python train.py --dataset="single toy objects rendered from many sides on busy backdrops" --image_size=32 --arch="nf_resnet" --norm="none_scaled_ws" --activation="relu" --widths=[96, 144, 208] --residual_scale=0.2 --init="lecun_normal" --lr=0.0044 --nesterov=false --batch_size=128
Rows from block 2 of a small image classifier, named by matrix and row number. Rows with one number belong to one channel. Each number is 50 + 10 x the weight over its row's rms, rounded and kept within 0 to 99. All counts start at 0.
After each channel's rows are labels from the 100 images, of 14976, where the channel reaches its highest value: "responds to" is what is common among them. Only what is clearly more common there than usual is listed. The data: single toy objects rendered from many sides on busy backdrops. In brackets: how many of the 100.
# convs0: first 3x3 conv (model.blocks.2.convs.0.weight, 96x96x3x3, standardized in use, each kernel summed), inputs 0-95
# convs1: second 3x3 conv (model.blocks.2.convs.1.weight, 96x96x3x3, standardized in use, transposed, each kernel summed), outputs 0-95

convs0.41:45 53 36 56 45 47 58 43 48 45 53 44 44 53 79 60 46 56 68 50 34 50 51 70 43 58 55 60 46 54 55 36 39 38 53 40 36 66 57 57 63 43 35 37 50 64 48 52 68 53 55 47 50 40 31 55 59 48 73 32 42 59 50 52 54 40 39 54 58 39 59 48 33 66 55 48 38 63 48 38 44 57 46 39 66 34 60 53 65 50 40 50 46 49 38 46
convs1.41:51 50 46 46 52 41 43 53 62 36 64 52 55 53 54 57 50 64 58 47 65 32 44 75 52 50 33 31 53 53 52 24 55 59 45 65 57 29 44 48 54 73 39 41 47 53 46 51 42 51 49 39 52 43 56 58 50 48 46 46 44 41 61 63 44 54 45 44 54 47 47 51 58 47 59 35 74 38 64 50 47 40 53 48 75 43 32 62 35 47 55 33 57 58 39 45
responds to: from above (72)

convs0.51:56 60 63 44 61 47 33 51 62 37 38 52 28 47 45 59 50 54 52 55 59 33 43 68 46 23 50 53 48 46 50 64 56 40 52 44 37 45 44 20 51 58 42 52 50 45 64 38 48 55 43 38 38 70 50 51 53 48 66 69 57 56 54 44 48 52 48 48 50 47 77 44 48 58 39 48 48 67 45 44 41 49 58 34 73 46 55 42 44 53 57 54 48 59 51 60
convs1.51:35 54 46 41 25 53 57 55 56 65 44 63 54 48 45 49 42 56 54 55 47 42 47 41 37 62 52 46 59 45 60 48 62 32 46 48 69 43 40 37 51 37 59 65 43 53 54 46 47 31 39 55 45 48 60 35 35 44 47 49 51 39 50 49 70 50 43 42 32 59 34 37 32 47 43 43 71 49 49 54 40 59 66 35 51 40 65 63 65 33 49 43 36 40 52 44
responds to: umbrella (30)

convs0.2:60 51 43 48 51 53 50 41 33 48 59 40 27 49 44 58 36 49 45 63 46 69 48 51 46 69 37 43 41 39 52 48 53 57 38 41 40 39 70 38 57 57 46 49 62 29 41 61 52 49 62 44 54 69 66 59 46 59 45 68 50 51 51 55 44 55 56 45 50 33 75 41 57 58 46 48 48 27 53 37 37 50 42 57 34 42 48 47 56 56 54 55 63 71 55 43
convs1.2:66 54 38 48 52 56 50 60 58 50 29 59 44 37 51 60 37 57 43 44 53 53 52 52 67 56 59 53 37 59 49 58 46 52 56 81 57 36 45 63 41 46 53 52 52 56 58 45 48 36 29 43 29 34 57 37 51 45 43 52 59 66 39 52 54 56 50 45 49 56 55 41 58 37 69 39 65 40 48 67 46 54 69 40 64 35 57 49 38 59 43 42 58 50 62 41
responds to: teal (31)

convs0.5:35 40 43 45 51 52 39 43 37 61 59 36 57 52 45 60 64 55 32 44 62 46 56 50 53 40 49 60 46 55 49 54 53 49 40 56 58 65 59 33 52 41 55 52 45 50 68 48 48 76 58 54 43 47 43 67 49 56 43 46 53 49 57 40 47 45 40 38 49 37 60 22 44 60 36 51 32 64 71 31 74 42 46 59 59 55 62 33 59 49 50 53 41 57 57 51
convs1.5:74 47 62 40 64 60 44 56 63 33 36 44 49 53 43 50 55 63 61 61 35 48 54 60 66 42 39 50 49 53 50 53 57 50 57 34 40 40 57 65 51 52 44 37 54 59 71 47 57 38 50 45 59 46 81 32 55 50 58 54 58 52 36 38 44 52 59 46 47 60 41 56 46 53 60 33 38 43 49 33 48 43 45 47 46 45 24 63 53 56 59 51 56 37 42 41
responds to: glossy (73)

convs0.31:33 66 29 62 54 45 47 54 45 42 58 54 57 50 48 37 50 40 58 38 54 45 60 56 56 32 38 52 70 51 55 51 46 41 46 54 48 61 58 40 38 47 40 47 59 62 27 68 64 50 48 43 51 45 56 55 61 54 73 44 43 44 55 37 46 48 47 46 47 55 41 50 43 52 53 32 45 63 44 80 45 43 43 64 61 56 61 50 56 36 55 54 47 69 25 57
convs1.31:54 59 42 55 39 64 66 44 51 47 46 55 36 37 43 48 47 33 34 68 37 60 47 58 31 46 56 45 48 42 79 50 41 46 58 40 53 51 45 69 59 59 37 40 49 44 51 38 59 38 35 41 58 51 22 38 57 48 57 56 48 36 32 46 33 50 48 54 45 51 43 42 35 36 43 59 46 36 52 36 32 59 51 47 55 43 54 41 54 51 42 57 37 49 47 44
responds to: yellow (29)

convs0.73:64 69 31 53 63 63 43 46 50 55 45 30 42 56 57 39 37 40 47 47 55 56 25 51 27 40 47 64 48 65 42 45 48 52 53 47 35 70 47 59 62 56 39 54 51 46 38 42 56 60 45 49 53 57 48 71 63 41 52 41 40 40 60 49 39 54 40 52 35 45 48 46 42 57 66 30 55 64 53 47 54 55 43 38 74 56 58 52 63 47 56 54 61 54 56 48
convs1.73:49 45 54 51 49 37 64 53 35 53 49 66 50 41 41 48 58 55 43 61 49 52 61 37 65 53 50 72 59 55 45 51 44 59 60 47 52 46 67 32 52 64 57 53 53 48 45 60 59 72 61 40 59 52 60 49 44 43 67 63 56 43 30 51 62 62 55 51 35 54 48 39 42 68 41 61 50 67 51 71 69 46 63 43 42 48 46 50 58 39 42 68 30 48 45 35
responds to: red (26)

convs0.78:31 57 50 54 42 47 53 58 40 55 57 37 57 42 65 42 32 37 55 46 66 43 55 59 42 46 42 54 63 21 43 61 60 60 37 35 43 46 58 29 42 50 47 55 54 51 39 51 69 59 46 38 38 65 46 35 60 63 42 50 45 47 41 51 53 36 53 37 57 49 57 46 57 48 41 39 65 52 62 59 60 47 55 68 67 54 55 56 57 45 46 47 37 71 56 56
convs1.78:45 58 49 63 50 55 53 51 52 38 50 52 58 52 43 38 48 51 56 54 52 42 41 37 28 18 57 39 56 45 59 54 44 35 35 47 46 63 34 45 56 25 52 50 44 47 47 43 38 64 31 52 52 48 42 46 53 38 35 51 35 42 44 45 48 67 40 60 36 49 51 60 46 63 46 43 28 48 32 58 62 43 48 35 53 49 53 39 56 42 55 37 66 31 52 51
responds to: from above (74); yellow (27)

convs0.70:51 52 52 74 53 71 28 47 35 48 48 56 50 52 46 47 58 43 61 47 55 47 61 55 44 49 45 45 31 36 46 40 56 43 47 49 43 42 24 34 54 56 51 50 69 78 49 43 60 59 55 47 49 54 74 44 64 58 53 54 53 50 60 54 38 44 45 53 63 42 50 47 52 53 29 32 51 52 48 53 61 51 48 59 50 71 44 42 52 61 51 49 29 52 33 61
convs1.70:47 55 52 56 59 42 68 44 57 48 39 35 35 58 59 55 51 51 63 47 51 50 50 45 41 52 35 67 34 40 49 59 46 47 50 57 51 75 46 70 60 45 32 60 26 48 54 50 54 47 35 50 46 55 49 33 64 37 56 44 54 66 70 46 56 48 45 51 56 54 58 55 46 36 53 53 43 59 49 49 33 30 45 74 37 61 52 48 56 54 59 64 70 46 53 61
responds to: from above (64)

convs0.55:64 50 55 39 56 64 33 56 47 58 61 43 75 52 61 45 39 51 49 61 39 51 54 59 43 43 53 55 44 72 41 43 43 45 63 22 61 64 47 57 44 36 29 52 39 37 55 57 61 70 45 42 59 53 56 61 49 56 51 49 46 47 55 44 58 44 46 44 52 44 60 33 41 59 44 42 44 65 60 53 69 40 54 39 50 64 47 31 64 50 52 59 33 50 48 50
convs1.55:57 62 55 73 53 49 48 19 49 47 34 49 33 48 45 64 58 35 55 61 57 51 47 28 53 56 49 65 64 45 44 61 53 55 60 46 46 44 62 39 65 53 54 55 46 57 43 57 78 52 52 27 46 61 44 60 33 45 73 53 57 43 52 45 55 50 53 64 39 55 47 51 42 55 54 40 50 37 56 66 51 56 40 55 34 49 57 48 51 43 44 55 66 50 46 38
responds to: purple (27)

convs0.40:35 42 55 45 49 66 38 48 58 50 47 36 61 52 46 56 50 51 60 51 53 56 57 63 62 42 39 54 44 37 45 37 40 50 52 38 42 54 48 42 55 43 46 42 53 63 38 86 54 81 39 40 48 43 46 56 53 48 76 50 49 51 57 52 44 41 50 41 52 50 28 52 53 62 37 46 47 53 52 48 65 53 52 60 32 72 51 48 57 62 62 38 53 48 31 46
convs1.40:38 50 42 53 38 48 47 40 24 44 44 59 46 66 52 29 52 37 55 45 46 41 39 50 34 44 57 52 50 26 62 43 63 51 46 45 49 40 48 51 43 33 56 58 46 44 44 33 48 24 58 58 44 39 64 46 41 54 29 57 47 46 54 58 51 70 59 54 41 35 32 53 26 51 54 45 49 50 48 44 41 56 54 42 41 36 61 56 49 43 52 60 43 67 44 58
responds to: from above (72); matte (62)

convs0.30:68 62 40 48 63 34 56 38 46 37 24 54 39 48 44 48 51 49 38 62 54 43 57 52 55 51 33 59 48 81 53 67 60 48 46 44 42 43 63 31 63 39 41 65 56 44 47 45 49 51 70 48 43 61 55 55 52 53 46 49 46 33 41 46 41 43 57 62 40 47 43 59 40 51 48 40 52 54 47 63 49 45 27 62 61 57 57 55 63 40 64 58 45 69 49 42
convs1.30:36 53 50 56 39 44 48 55 30 52 56 34 65 49 38 31 66 42 38 44 59 52 61 42 57 49 44 62 55 53 50 72 65 59 36 55 57 48 59 43 36 69 52 39 48 36 51 49 53 50 78 60 58 57 48 81 41 60 55 47 39 55 47 48 44 49 50 39 65 54 66 49 57 47 42 60 48 37 47 52 43 37 55 46 56 44 64 58 63 46 66 37 53 49 47 53
responds to: metallic (75); yellow (26)

convs0.11:63 71 44 55 72 45 54 48 50 53 41 43 45 61 40 56 54 58 39 60 34 60 64 47 67 49 26 48 42 53 43 46 45 47 62 66 47 50 61 45 52 40 66 58 45 55 64 55 56 66 55 30 58 65 58 36 37 56 29 58 64 52 37 47 44 58 61 40 66 34 56 38 45 46 54 35 48 46 56 41 55 50 55 55 49 48 37 48 63 40 41 38 34 45 39 45
convs1.11:50 42 45 52 52 42 46 56 50 53 60 49 56 50 68 60 61 49 38 48 63 60 60 50 56 47 47 51 56 48 52 61 42 64 49 66 65 52 53 25 37 63 53 39 42 39 47 58 45 47 58 59 45 70 38 41 75 77 66 38 37 42 48 45 53 52 40 54 59 35 65 50 48 45 38 49 31 55 72 52 64 50 47 45 46 57 48 59 44 50 36 52 46 69 53 67
responds to: metallic (64)

convs0.66:41 51 49 55 57 63 45 57 35 66 54 31 54 57 52 40 53 47 51 54 52 47 49 45 58 24 19 41 55 71 59 59 48 34 49 50 45 58 36 45 49 50 57 34 60 59 43 79 63 45 48 56 53 61 41 39 46 46 59 67 46 40 46 49 40 51 47 59 39 46 54 63 54 49 40 30 43 56 58 54 56 47 57 66 39 71 51 38 39 57 51 57 43 56 43 60
convs1.66:48 59 65 47 46 48 56 43 54 50 60 53 54 39 56 44 33 46 44 47 35 37 67 55 37 48 58 49 45 59 56 65 49 34 55 44 33 58 52 51 43 44 32 63 47 59 56 46 49 47 48 35 52 43 53 44 35 55 29 56 50 47 52 41 47 45 62 66 55 40 27 19 52 57 52 53 45 38 45 58 35 58 41 55 63 43 36 29 34 41 46 57 32 50 34 44
responds to: blue (27)

convs0.13:57 48 32 58 55 66 33 47 44 51 46 54 45 66 34 51 51 66 60 43 53 46 27 53 66 46 60 58 47 35 40 38 54 43 38 38 59 68 49 18 78 52 45 59 46 56 52 53 56 45 62 38 56 48 55 50 62 45 42 52 49 45 63 47 39 44 41 39 55 35 58 47 44 57 53 42 54 53 62 55 60 64 40 39 52 56 75 55 52 50 48 44 56 51 39 51
convs1.13:55 34 46 55 55 36 57 27 61 48 49 49 43 58 52 30 47 38 36 46 56 54 55 56 54 53 51 48 27 50 40 39 46 52 39 39 65 52 54 71 43 65 29 46 38 54 46 50 37 71 51 43 53 54 51 47 67 52 68 38 72 53 66 61 51 37 36 42 45 38 53 62 49 55 36 49 44 58 42 54 40 43 50 49 53 51 48 51 48 49 53 76 66 50 34 46
responds to: from above (64); red (25)

convs0.14:47 39 33 54 48 51 53 43 48 50 45 58 47 45 58 37 46 59 40 51 56 51 44 65 32 57 38 57 49 65 60 67 61 48 43 67 45 53 60 33 44 40 48 66 37 69 54 54 63 69 44 38 57 52 73 43 64 56 40 44 53 58 56 44 56 35 40 41 59 51 36 47 44 56 60 36 55 58 53 51 64 42 58 63 61 39 34 44 59 33 46 53 52 51 21 52
convs1.14:65 49 48 52 52 52 56 55 56 70 62 61 52 53 43 55 64 32 54 62 37 44 52 44 57 49 53 60 72 37 55 55 58 48 43 56 48 47 69 68 38 52 40 40 57 39 51 36 44 49 58 29 58 60 48 53 50 75 47 54 65 43 46 40 61 48 52 47 43 48 44 52 45 73 58 53 39 50 62 69 45 65 37 62 29 62 51 45 50 27 45 55 42 58 48 47
responds to: yellow (30)

convs0.80:58 54 20 55 56 48 54 41 44 57 59 48 65 53 59 63 34 71 61 63 48 61 71 48 52 52 44 35 57 55 55 42 40 54 51 52 56 54 58 40 61 30 39 45 52 51 56 42 48 51 61 38 40 44 45 53 46 52 62 44 63 56 55 39 48 53 57 47 54 41 43 44 64 47 38 30 56 54 48 43 61 39 66 46 57 70 29 37 36 49 54 59 34 43 55 27
convs1.80:41 40 64 55 52 59 43 59 43 54 68 52 53 56 53 56 51 44 71 38 68 53 49 46 58 54 51 68 37 54 44 35 49 55 62 66 46 61 32 37 44 53 55 47 48 48 54 67 47 53 46 47 52 50 53 60 64 43 35 46 42 52 59 63 53 52 64 52 54 37 55 55 58 52 64 47 30 52 68 63 53 40 20 66 47 63 37 57 44 69 40 47 67 52 53 62
responds to: glossy (64)

convs0.4:52 50 59 43 56 48 48 44 64 65 58 53 66 59 36 53 56 60 47 56 47 45 33 44 61 33 30 52 56 63 40 53 64 42 46 22 43 56 51 30 39 52 49 44 61 50 44 48 47 65 53 57 54 64 56 69 45 62 54 56 64 52 53 40 41 34 24 61 54 41 43 40 54 56 49 52 62 58 39 42 38 56 42 30 61 42 60 40 65 54 55 50 55 50 45 39
convs1.4:47 50 54 48 40 51 38 47 55 31 38 50 48 42 53 61 48 61 56 59 44 58 46 49 36 44 44 59 43 38 53 45 38 50 31 58 44 57 45 43 51 29 68 63 80 56 42 50 52 69 29 45 43 60 46 49 66 35 56 37 38 49 64 45 60 60 40 65 46 57 46 70 51 52 47 39 32 41 35 63 53 50 45 55 37 57 65 56 54 56 52 47 54 33 42 55
responds to: blue (28)

convs0.54:46 56 42 53 53 58 27 29 51 40 47 53 44 60 49 53 57 44 47 67 12 65 42 38 57 54 48 59 53 50 52 60 45 60 58 63 62 50 49 42 52 38 49 38 37 39 44 48 74 62 42 58 53 48 46 53 47 60 32 56 60 45 51 53 53 59 40 51 49 47 41 34 75 43 46 37 49 40 53 47 72 57 54 35 57 44 48 53 58 54 50 54 52 60 69 49
convs1.54:41 51 48 42 53 37 62 67 45 49 60 47 52 47 68 59 45 44 58 44 62 66 52 60 55 52 52 43 58 57 80 65 58 55 46 68 54 40 44 38 40 46 57 40 50 47 47 68 45 36 48 67 25 50 47 36 69 48 31 56 40 67 47 59 63 53 40 59 43 42 38 51 48 47 46 51 45 39 62 47 42 31 37 61 44 44 54 48 47 59 52 37 37 64 50 53
responds to: from above (65)

convs0.32:55 51 48 44 55 67 52 52 44 57 44 42 62 47 59 48 67 59 49 46 45 58 51 57 63 50 35 49 50 58 48 45 54 44 74 48 47 50 71 46 40 18 56 41 35 62 60 43 45 60 47 29 47 73 63 33 50 46 40 70 62 56 45 43 29 44 60 39 56 44 60 57 57 40 48 44 39 42 48 46 47 57 62 61 62 48 31 53 54 41 47 49 53 40 37 48
convs1.32:56 63 42 42 44 37 35 54 34 56 61 58 49 47 50 68 60 50 49 44 59 43 44 70 66 42 51 53 61 52 60 50 57 61 45 50 49 37 60 35 49 60 62 37 34 59 43 54 41 55 54 43 37 58 45 50 55 81 56 55 59 55 31 39 67 62 54 56 70 52 58 47 51 54 45 52 51 57 65 54 72 55 48 43 48 48 69 61 36 42 49 50 52 66 46 66
responds to: metallic (84)

convs0.77:58 54 58 59 52 50 44 39 61 56 47 48 59 44 41 49 52 36 50 60 51 46 57 45 41 45 38 52 27 68 40 56 53 65 48 31 53 53 63 39 56 53 56 33 50 60 43 54 53 45 63 55 63 37 50 43 56 61 39 39 52 44 45 46 36 48 35 41 60 41 47 40 49 56 52 13 49 65 58 55 65 41 49 48 48 46 63 70 66 70 60 45 47 73 53 49
convs1.77:46 50 61 49 72 50 62 29 41 63 48 59 33 54 61 62 56 39 60 49 67 42 34 44 56 53 66 52 40 43 39 62 46 57 50 67 43 62 47 60 49 50 32 44 62 46 55 38 68 57 41 56 60 68 50 45 57 42 58 54 46 51 70 54 48 61 71 43 42 66 59 67 37 49 58 42 62 61 38 51 51 56 43 47 54 52 56 56 52 31 53 63 63 41 52 52
responds to: yellow (25)

convs0.50:50 54 33 43 51 49 58 53 47 58 51 53 35 44 52 56 45 64 50 48 53 55 62 56 52 46 41 51 48 29 33 59 48 50 56 62 37 67 41 19 55 58 51 42 51 68 52 55 30 66 55 57 51 57 53 26 49 50 69 46 43 46 68 48 59 41 58 46 52 33 51 46 45 50 34 38 58 57 63 50 45 47 48 41 69 45 36 47 50 43 76 43 52 62 34 54
convs1.50:61 63 50 48 49 56 40 49 63 30 34 38 48 46 38 58 53 69 46 67 53 54 58 53 60 43 69 45 55 57 33 38 68 59 59 47 40 37 56 53 51 30 63 42 57 49 53 43 44 42 57 49 53 55 70 45 41 51 39 58 72 55 38 53 54 56 61 57 45 47 46 57 57 58 49 39 40 37 34 41 38 50 55 36 29 54 34 57 60 58 54 37 57 32 57 44
responds to: glossy (67)

convs0.74:56 54 41 62 66 44 68 46 60 48 53 50 38 52 51 48 57 62 51 49 55 26 42 48 44 46 34 58 59 45 41 36 58 49 37 36 42 66 41 43 44 33 55 48 61 38 51 55 52 43 59 42 73 37 44 42 44 56 46 64 81 59 51 54 42 53 54 49 60 44 25 51 45 32 47 26 64 51 56 53 42 55 49 59 53 55 54 34 56 59 61 56 47 56 38 49
convs1.74:43 62 61 58 28 57 68 56 48 49 40 53 41 51 59 56 36 33 49 63 50 43 55 70 39 47 56 50 39 58 45 43 43 55 38 66 47 58 38 51 36 51 48 58 56 48 57 41 57 44 38 58 62 44 45 40 50 45 48 46 36 39 52 34 48 46 27 29 64 52 52 42 53 45 59 48 33 49 35 67 48 84 56 51 60 44 53 48 50 46 44 49 55 63 45 66
responds to: yellow (30)

convs0.26:49 36 36 53 53 38 17 47 30 39 56 69 45 56 39 42 45 57 56 53 60 55 41 41 46 35 47 55 63 48 31 51 44 49 47 39 67 62 47 33 63 44 51 41 33 63 40 59 49 45 62 59 56 45 42 55 64 45 53 56 44 50 57 54 60 40 64 45 62 48 59 54 51 50 43 40 45 81 56 51 49 60 40 55 42 51 68 44 58 44 58 53 46 46 68 46
convs1.26:78 44 44 45 63 41 49 21 62 55 33 42 50 61 48 44 60 47 47 66 49 62 51 44 51 51 43 47 23 63 49 51 46 45 52 30 54 41 51 72 45 58 44 39 49 55 50 60 64 58 64 37 58 38 55 51 69 48 73 43 60 52 53 56 47 31 47 41 43 33 45 41 58 55 53 47 41 50 51 54 40 55 44 44 60 51 46 33 44 51 48 55 61 44 62 46
responds to: from above (67); yellow (27)

convs0.61:50 52 68 60 63 40 42 46 56 32 28 53 40 50 36 52 61 56 43 51 60 42 56 33 55 44 43 35 62 58 42 47 58 38 57 44 27 63 43 51 47 51 39 64 54 51 58 41 52 51 63 32 48 69 53 52 58 68 63 44 67 37 39 54 60 35 52 36 62 61 66 39 47 60 44 31 54 52 56 59 45 36 61 58 52 55 61 44 58 43 54 44 46 53 40 41
convs1.61:44 58 58 39 37 35 44 49 45 47 42 56 52 48 49 30 36 56 41 61 41 53 58 31 40 63 55 49 46 42 77 47 33 35 25 32 51 43 59 61 42 49 70 67 59 55 47 45 43 41 53 47 47 46 40 52 51 47 47 50 56 46 57 49 47 54 68 41 45 45 50 73 61 43 33 47 43 43 33 50 58 51 48 50 46 49 67 50 59 39 56 54 57 34 54 31
responds to: table (27); chair (25)